A small contrastive image-text model, trained from scratch: encoder activation quick_gelu.
Rows from block 5 of the text encoder, named by matrix and row number. Rows with one number belong to one neuron. Each number is 200 + 30 x the weight over its row's rms, rounded and kept within 0 to 999. All counts start at 0. After the name is the row's rms in percent of the matrix's.
# fc1: MLP up (text_encoder.blocks.5.mlp.fc1.weight, 768x128), inputs 64-127
# fc2: MLP down (text_encoder.blocks.5.mlp.fc2.weight, 128x768, transposed), outputs 64-127
fc1.707,110,193,247,246,183,212,213,197,187,176,179,230,176,228,200,236,218,208,179,154,289,197,221,159,196,255,173,194,209,244,165,175,151,256,213,213,199,132,152,202,194,197,205,292,222,162,177,209,227,205,176,192,216,248,225,187,227,205,173,211,239,163,220,223,181
fc1.708,099,223,205,211,115,241,167,177,204,223,205,216,179,260,166,221,220,226,210,236,179,181,207,142,222,235,204,181,160,191,235,223,166,164,185,193,193,171,203,198,132,194,236,192,207,176,186,151,185,176,247,255,193,171,215,204,206,199,207,266,203,185,170,188,186
fc1.709,095,232,191,200,166,220,177,131,173,210,211,185,183,193,208,203,229,195,209,194,235,179,208,163,196,228,224,169,221,189,249,216,202,242,185,234,154,165,247,190,169,262,190,216,172,198,225,218,265,243,208,209,197,200,196,199,190,207,180,251,258,260,169,184,205
fc1.710,114,164,300,195,162,229,244,230,218,202,191,203,162,190,265,204,219,217,175,189,175,207,161,152,247,194,136,203,210,170,209,144,204,208,209,209,181,220,209,228,176,157,196,172,210,208,138,219,190,273,228,131,177,185,167,146,183,203,193,236,195,197,242,186,149
fc1.711,095,192,176,204,195,162,229,212,206,176,257,196,195,210,167,221,205,178,208,167,182,187,200,234,213,237,235,233,176,156,188,166,214,161,175,191,266,170,234,271,235,196,267,193,206,251,208,202,168,158,215,147,228,152,210,145,234,192,154,239,300,158,179,221,195
fc1.712,098,215,157,193,194,225,190,212,232,238,249,184,202,229,240,171,142,207,245,226,221,236,168,196,194,184,184,209,202,209,202,190,179,237,211,209,202,101,215,203,231,251,258,203,168,232,168,194,198,189,186,241,172,247,223,235,178,209,201,232,206,181,153,197,188
fc1.713,105,198,156,204,190,115,192,194,216,203,215,205,213,206,170,214,167,184,232,215,248,172,226,135,203,165,229,188,188,172,179,208,243,209,212,199,198,152,202,202,198,258,240,190,170,174,216,176,167,170,199,232,206,185,223,246,184,151,186,231,194,248,210,114,197
fc1.714,085,226,192,169,181,222,205,223,228,239,185,207,202,183,131,203,218,190,192,194,170,182,208,203,188,199,186,190,192,187,190,198,197,220,178,195,158,199,197,206,253,169,306,234,253,231,194,183,195,195,236,156,161,181,214,163,196,225,164,251,242,217,214,203,191
fc1.715,092,183,180,267,155,242,188,203,235,231,225,147,232,198,214,177,182,210,245,213,236,142,199,205,200,213,201,197,189,197,180,155,210,248,192,189,203,180,181,203,243,222,238,148,248,190,193,259,133,213,204,250,203,159,193,187,174,205,237,298,256,230,190,188,187
fc1.716,092,177,177,181,204,155,190,256,184,226,211,194,157,199,238,189,175,205,194,209,156,154,182,163,188,219,227,184,242,140,187,226,263,215,182,149,172,206,253,180,193,176,266,180,196,200,232,208,219,184,231,234,224,171,195,234,96,187,208,233,204,196,162,163,230
fc1.717,088,210,203,205,150,264,195,210,186,205,211,219,214,199,172,194,165,215,217,172,198,183,193,200,141,187,214,179,148,186,197,179,194,224,203,224,226,140,173,196,165,216,259,210,217,263,215,224,197,199,241,161,139,220,231,141,180,212,203,233,239,181,212,237,215
fc1.718,099,158,198,200,193,201,200,237,199,138,199,203,211,226,187,160,189,157,232,202,200,190,195,142,257,245,202,188,200,231,216,175,177,208,210,201,230,258,212,207,226,248,167,222,150,212,200,224,159,220,240,224,154,175,224,176,157,225,219,346,218,233,224,166,203
fc1.719,098,146,187,187,153,218,223,213,164,132,205,238,213,205,178,165,182,204,203,219,176,181,198,191,239,259,209,203,157,228,189,165,180,192,220,201,235,235,175,242,225,230,248,232,202,272,232,198,147,207,228,196,203,201,187,208,230,218,171,251,233,188,193,230,172
fc1.720,100,203,270,234,149,198,206,182,202,257,222,214,205,172,216,157,197,198,196,176,228,146,196,172,212,177,160,236,236,219,170,182,209,192,229,249,164,170,219,193,214,219,173,214,189,183,183,226,231,207,213,143,188,245,185,235,231,185,164,237,178,206,214,130,165
fc1.721,092,162,218,213,164,169,231,181,166,196,168,250,197,158,243,214,129,217,181,202,235,160,173,138,151,192,159,182,194,162,164,215,228,189,199,203,173,156,193,183,256,213,260,188,209,178,218,169,211,210,218,220,221,229,194,188,218,220,217,205,177,259,186,247,237
fc1.722,087,211,203,182,176,213,158,131,180,189,236,205,171,216,173,229,219,183,213,155,180,128,212,202,210,235,176,214,186,190,199,165,230,201,190,197,265,201,206,233,169,224,271,213,231,174,201,205,188,200,230,177,210,216,211,204,228,222,187,217,207,190,187,264,194
fc1.723,096,181,176,199,191,175,203,249,241,179,210,212,199,228,225,197,187,197,162,185,160,185,198,175,203,224,217,257,207,146,245,189,154,202,230,262,198,260,205,220,230,260,208,174,171,183,206,207,187,198,146,249,200,194,190,226,184,225,242,276,192,237,203,201,187
fc1.724,082,136,224,224,169,206,198,104,235,182,238,240,197,187,188,152,202,216,231,182,227,186,150,167,186,133,221,223,256,189,210,200,158,187,161,250,190,235,204,218,259,177,297,193,155,227,207,186,192,170,205,200,201,210,212,216,200,231,164,192,286,202,160,168,188
fc1.725,117,226,230,222,202,260,204,189,177,219,197,195,173,162,197,227,203,231,203,245,207,159,255,205,212,192,203,215,208,175,178,262,180,201,232,220,191,155,227,208,119,202,295,176,213,176,198,177,218,194,200,207,203,224,203,218,196,188,196,199,189,244,199,216,186
fc1.726,113,198,215,211,162,200,215,225,181,245,206,235,217,185,201,149,210,180,197,187,264,137,191,113,207,194,208,179,209,210,160,242,183,184,288,213,217,185,238,208,149,174,202,235,220,151,192,182,191,198,207,156,268,194,213,251,220,204,185,290,191,199,214,189,140
fc1.727,092,202,167,165,197,212,184,179,218,220,207,173,204,243,196,181,200,184,177,207,209,243,194,195,194,250,195,152,178,130,207,202,201,179,190,167,183,203,192,143,212,211,282,149,222,182,190,167,166,216,264,188,196,216,225,197,153,235,249,227,234,247,184,179,181
fc1.728,094,209,172,197,164,188,209,210,237,199,143,158,238,193,199,216,144,183,147,261,199,229,162,170,251,223,215,204,140,161,225,223,213,178,212,192,211,206,175,128,223,203,267,185,166,201,204,173,210,224,196,199,199,202,203,216,149,199,131,233,187,173,183,180,243
fc1.729,082,211,236,177,184,184,197,211,224,179,215,222,182,205,246,214,181,131,186,172,207,188,163,170,216,211,191,228,247,185,225,227,243,238,201,172,167,161,207,226,216,254,199,230,150,243,226,213,150,238,214,216,218,185,216,191,169,251,211,254,202,249,246,196,170
fc1.730,100,174,182,199,216,148,206,205,238,241,221,164,170,197,180,224,168,189,210,255,196,197,245,229,209,217,228,162,225,131,170,228,224,193,176,174,168,195,223,224,206,247,299,134,204,185,188,170,164,172,240,234,224,189,198,202,162,205,226,221,232,242,170,155,232
fc1.731,112,186,281,202,150,263,185,199,155,213,175,208,144,213,265,208,182,176,168,172,227,126,177,178,208,175,130,231,214,217,244,188,194,205,222,220,200,208,182,246,206,174,237,229,216,161,166,227,183,199,194,182,203,205,201,204,199,200,184,217,235,229,198,201,175
fc2.707,098,207,185,223,194,220,223,156,170,164,232,153,199,215,198,221,192,247,178,140,176,200,192,215,247,193,219,225,242,254,245,208,207,212,226,184,167,179,184,195,223,196,225,205,259,244,210,197,204,162,205,226,213,230,209,227,169,166,142,259,201,225,210,188,177
fc2.708,096,241,193,186,165,219,184,195,193,168,206,215,218,159,249,188,265,177,238,178,192,231,184,187,184,207,216,157,198,184,218,209,190,201,156,200,215,177,167,203,184,216,172,179,263,203,150,193,214,227,179,238,227,166,201,215,211,210,218,149,200,131,209,185,174
fc2.709,088,227,184,173,215,208,171,285,174,183,222,226,202,211,184,155,236,174,198,202,238,155,208,242,250,197,189,258,181,221,231,252,218,214,264,220,198,179,179,235,199,210,270,220,154,210,186,190,195,186,190,189,136,190,226,204,198,189,144,144,216,210,206,215,165
fc2.710,093,213,196,207,177,158,220,190,218,241,215,176,189,186,193,205,170,141,212,230,207,171,178,184,180,224,221,165,242,243,163,207,145,239,218,209,175,154,197,215,193,232,274,174,229,154,205,132,193,273,203,146,204,206,220,187,199,190,209,210,200,173,150,216,223
fc2.711,106,191,170,169,206,200,167,204,204,151,180,181,215,217,165,241,232,201,167,237,146,205,177,136,208,171,278,175,184,179,260,211,195,167,209,202,156,198,186,165,252,195,168,259,149,175,163,195,183,200,201,278,203,202,195,160,143,213,227,174,119,207,167,203,180
fc2.712,104,160,177,147,198,187,264,166,193,199,214,215,183,132,219,203,226,197,164,236,209,161,201,219,247,195,179,260,195,259,222,215,187,225,202,178,185,246,233,173,149,183,191,157,187,198,154,184,211,184,251,146,215,159,192,206,185,169,190,205,176,189,164,232,173
fc2.713,101,191,143,211,202,180,199,183,229,188,214,250,176,179,220,182,213,186,206,204,193,181,163,198,283,238,181,204,170,221,169,249,272,180,126,200,191,200,209,180,227,216,224,157,183,177,198,207,192,174,259,167,176,227,169,248,227,192,195,209,290,195,199,170,200
fc2.714,098,239,225,181,207,181,218,221,159,221,234,182,219,228,183,234,228,182,188,238,152,216,208,170,244,225,188,166,180,261,192,164,220,236,277,173,195,150,181,171,216,205,153,200,185,197,219,234,196,186,237,225,215,222,234,245,168,218,134,231,189,185,151,234,193
fc2.715,105,195,194,251,196,186,215,208,180,197,169,168,191,128,222,191,195,144,203,209,228,220,242,232,213,203,218,197,152,262,230,203,254,221,208,230,178,214,159,198,218,126,200,218,188,209,212,196,172,201,175,180,184,173,175,242,263,139,187,166,151,135,222,248,192
fc2.716,091,210,207,184,181,182,214,217,264,190,227,224,178,168,191,226,189,189,219,178,235,126,176,266,199,138,158,151,196,203,128,173,154,173,183,183,214,221,228,171,227,275,166,173,198,150,196,158,225,202,198,164,199,212,212,251,204,214,212,184,222,192,217,150,217
fc2.717,099,192,177,153,239,218,150,161,203,200,172,248,194,203,200,208,232,195,204,200,125,219,144,176,187,212,184,207,235,231,208,225,173,143,187,214,172,222,162,280,237,197,188,223,204,204,205,205,234,254,249,165,222,221,187,188,241,215,160,213,213,231,165,160,191
fc2.718,094,176,163,215,198,166,202,167,189,173,232,200,247,196,182,205,201,222,163,155,196,211,179,170,221,209,191,193,242,207,171,157,259,206,161,170,212,227,183,196,199,200,233,208,160,189,164,211,233,194,205,186,158,207,202,209,280,218,227,131,178,142,205,169,159
fc2.719,103,168,176,269,290,213,187,203,177,171,217,199,201,213,184,208,224,227,199,124,194,218,200,197,200,191,200,223,166,185,230,230,179,164,196,170,147,115,204,154,112,226,162,202,223,229,252,173,193,198,215,253,260,214,201,173,203,261,189,153,181,192,202,161,207
fc2.720,098,178,238,244,207,193,217,206,214,201,206,222,214,168,193,248,194,214,134,214,178,239,176,228,217,159,229,182,158,211,275,219,212,160,160,207,236,219,205,180,189,187,263,219,201,172,179,204,209,187,249,155,219,209,227,183,202,144,193,226,268,195,223,177,165
fc2.721,107,183,226,144,200,242,209,212,192,177,222,165,219,167,166,237,204,202,244,216,195,239,289,204,214,219,185,172,207,221,206,220,132,110,171,209,194,188,145,222,225,204,220,180,178,224,186,214,185,197,182,192,165,190,225,225,252,209,195,210,279,239,177,231,213
fc2.722,097,152,201,190,218,216,230,211,206,171,156,184,207,185,244,134,211,172,249,170,222,245,183,200,231,222,221,187,177,179,272,190,198,222,197,181,190,176,224,218,146,180,160,166,207,234,185,174,234,190,234,228,235,240,218,191,184,167,156,224,194,214,150,212,226
fc2.723,101,161,209,235,222,199,227,122,182,219,173,147,167,207,196,159,197,255,233,198,207,230,196,188,184,186,180,164,215,196,171,178,260,218,202,190,228,236,134,127,193,246,210,204,245,163,206,208,210,206,144,244,214,214,192,223,138,193,194,175,186,146,259,223,214
fc2.724,096,223,200,191,169,200,237,286,231,174,213,198,239,173,227,206,208,206,241,176,214,202,130,154,207,220,266,182,179,200,188,197,203,189,200,209,191,188,217,256,229,236,183,193,214,195,179,175,196,197,179,183,271,193,206,211,213,190,188,246,196,189,189,219,157
fc2.725,100,194,199,247,197,182,206,211,186,214,196,192,259,221,208,217,204,181,198,214,185,199,231,239,216,174,210,187,175,204,203,186,213,233,166,211,230,192,185,179,158,166,128,200,186,204,171,238,197,177,209,211,227,156,228,170,166,237,247,197,198,170,224,187,229
fc2.726,095,212,203,182,202,157,194,189,214,196,202,223,206,202,184,196,181,209,190,151,193,218,183,258,159,208,233,217,219,243,261,186,209,201,191,249,137,146,191,244,224,168,231,209,247,198,145,169,236,187,194,146,148,204,199,169,222,141,230,162,217,146,178,193,240
fc2.727,100,193,136,191,173,189,211,146,190,240,223,193,172,223,150,132,197,210,217,242,233,178,192,180,204,191,188,239,138,229,260,161,246,181,230,170,194,240,209,218,182,185,176,170,219,190,158,208,182,192,212,259,196,165,172,195,168,159,180,162,208,185,199,149,212
fc2.728,101,245,215,172,154,162,174,203,258,146,192,195,194,197,213,188,210,198,250,137,202,212,215,206,217,175,186,194,194,172,183,154,201,231,115,238,158,237,226,248,181,180,141,166,133,193,175,184,246,182,181,222,161,230,140,224,184,199,205,232,206,228,208,186,157
fc2.729,095,218,221,246,265,210,179,224,178,245,141,221,208,212,176,238,169,185,249,180,157,160,223,179,218,177,208,187,161,206,218,191,222,197,145,199,175,205,201,182,167,160,229,205,189,170,204,233,202,166,183,155,217,194,191,172,214,210,233,186,189,151,171,188,228
fc2.730,107,183,207,188,177,174,238,171,235,175,197,154,266,214,194,168,189,166,247,220,178,193,197,198,221,194,180,224,169,211,181,208,247,214,212,230,288,234,189,170,228,186,150,131,187,186,213,218,191,200,209,164,225,226,200,189,196,242,157,182,199,155,216,210,236
fc2.731,108,178,161,290,211,239,176,183,213,166,216,211,159,228,197,206,180,199,180,213,198,238,167,228,268,207,170,252,183,230,225,192,161,184,194,234,193,142,204,222,139,202,242,198,217,209,185,173,219,267,179,176,251,180,163,214,215,118,187,255,189,172,224,178,237